Weights of a small self-supervised audio encoder (BEST-RQ): log mel input, trained on chords played on synthesised instruments.
Rows from block 4 of a small self-supervised audio encoder (BEST-RQ), named by matrix and row number. Each number is 128 + 24 x the weight over its row's rms, rounded and kept within 0 to 255. All counts start at 0. Numbers have three digits each.
After each channel's rows are labels from the 100 clips, of 14848, where the channel reaches its highest value: "top examples" is what is common among them; "loudest band" is the band of the loudest frequency at the time of the peak. Only what is clearly more common there than usual is listed. The data: chords played on synthesised instruments. In brackets: how many of the 100.
# conv: width-3 conv, dilation 3 (model.blocks.4.conv.weight, 320x320x3, each kernel summed), inputs 80-119

conv.91:136153113175156117099129130139170134154145128105084139130128099106138119093133081094056123142164133118130127136116139091
top examples: thin (high-pass) (35)
loudest band: 500 to 1000 Hz (37); 1000 to 2000 Hz (26)

conv.43:115151085129111103039111148146089127159142125125073142126107110130148118100136092154121112150119108116116128089115127103
top examples: the note D (60); plucked string-like (49); thin (high-pass) (29)
loudest band: 500 to 1000 Hz (43)

conv.265:142124126132122129163130118152089094163101111137124124136099181146155114119127126129154119130099163122110147097155145148
top examples: quiet level (65); the note G (64); vibraphone-like (36)
loudest band: 500 to 1000 Hz (43)

conv.139:120152100144130106126075124133144118126090113107136120159131111110139141129171140135116095136145181136141127138167147126
top examples: vibraphone-like (27)
loudest band: 250 to 500 Hz (67)

conv.303:134141137087137139124131118133110161108143131149163126166141119124169116149090116131124109128139119180101127136146162115
top examples: arpeggio (80); marimba-like (42)
loudest band: 250 to 500 Hz (62)

conv.314:130101167127133134159137092136139133134127110139081134132083132106122123105137150127136101106104096111131125165120141126
top examples: thin (high-pass) (80); white noise (44)
loudest band: 4000 to 8000 Hz (50)

conv.88:086126135167079134140123116091121092142132090084118149114081157144106144095149118136146112131097140126091141119146154140
top examples: plucked string-like (30)
loudest band: 500 to 1000 Hz (37)

conv.107:126172134128133102093122112111150098167134085158084131138064111103121137105111124105120129128143073135120122113132141118
top examples: quiet level (62)
loudest band: 500 to 1000 Hz (35)

conv.33:114125161095162112175120128118120118128134132152118136157101115085146099128150122104169137117150109137135127133145135189
top examples: square lead (36)
loudest band: 250 to 500 Hz (60)

conv.228:111118143068118133077125133095093126147116120130112118152131087089159131131133127138138137126147119163118119126138126124
top examples: arpeggio (94); marimba-like (68)
loudest band: 250 to 500 Hz (71)

conv.29:155137109124092141127101153119113094104079127116137130174136134124142139093125139144123117124117152120147128131127149130
top examples: arpeggio (95); marimba-like (72); playing: arpeggio down (53)
loudest band: 250 to 500 Hz (64)

conv.304:152149165109105096083135136130153144117127149151119101145138124134146139140071059155118137116141110150109118123141123083
top examples: plucked string-like (28)
loudest band: 500 to 1000 Hz (46)

conv.285:122160090118127144158116132145097114081110115161181136127121155159140100116114146127131161083130147140160146142111144146
top examples: square lead (26); vibraphone-like (26)
loudest band: 1000 to 2000 Hz (28)

conv.224:159149122112087097113133112148104065116152094089125162141117100103147151122090133114119141129092108154101106152144128140
top examples: square lead (47)
loudest band: 4000 to 8000 Hz (27)

conv.173:092132143145145128179124082147138122127148118148125140137105115104139086103156159115129103099108117104160116131103140143
top examples: thin (high-pass) (62); white noise (41); instrument: harpsichord-like (25)
loudest band: 4000 to 8000 Hz (41)

conv.167:102127108136098134087116135142125129128139117075108116125139128134126131104151128185078145104122132131104145117127114121
top examples: the note F# (62)
loudest band: 500 to 1000 Hz (51)

conv.143:117154101134126155143131120152058120138119108133103132148090138138152125147131134128172130095127167135099131125106137150
top examples: quiet level (58); thin (high-pass) (42); harpsichord-like (31)
loudest band: 1000 to 2000 Hz (32)

conv.281:130094142139122133159121139128109061127079094124139142108069151126137148117136125120127094141132136123118167132119147153
top examples: arpeggio (96); playing: arpeggio down (54); vibraphone-like (42)
loudest band: 250 to 500 Hz (62)

conv.310:134105142102124139141143101130124106166124085092112121085086141107144154132142140146142146102143107118114148135113107148
top examples: pink noise (27)
loudest band: 500 to 1000 Hz (42)

conv.57:130147099137126120055132141111151094137138102110086158137134080113145135083087093132064135136135109119110117111061134123
top examples: arpeggio (86); marimba-like (28)
loudest band: 500 to 1000 Hz (43)

conv.3:094141111123122116163132109124166113097110124117182104113103123092141161113183149131093105104138125088143124126129138164
top examples: vibraphone-like (37)
loudest band: 250 to 500 Hz (68)

conv.141:132143107131133102112100114129114123127143131193170089154130154174134099126079127130132135151141138202137118123189139132
top examples: the note D (63); vibraphone-like (37)
loudest band: 250 to 500 Hz (62)

conv.161:130109134134127128093122109159146132188127136137053126126136108085127104085140114131102178079127109127145123113139132064
top examples: thin (high-pass) (38); marimba-like (28)
loudest band: 500 to 1000 Hz (35)

conv.31:119134110126073106081121124074137065131097072081137146115094117110108150091114137165097119139108113116128125123109158125
top examples: plucked string-like (27)
loudest band: 500 to 1000 Hz (37)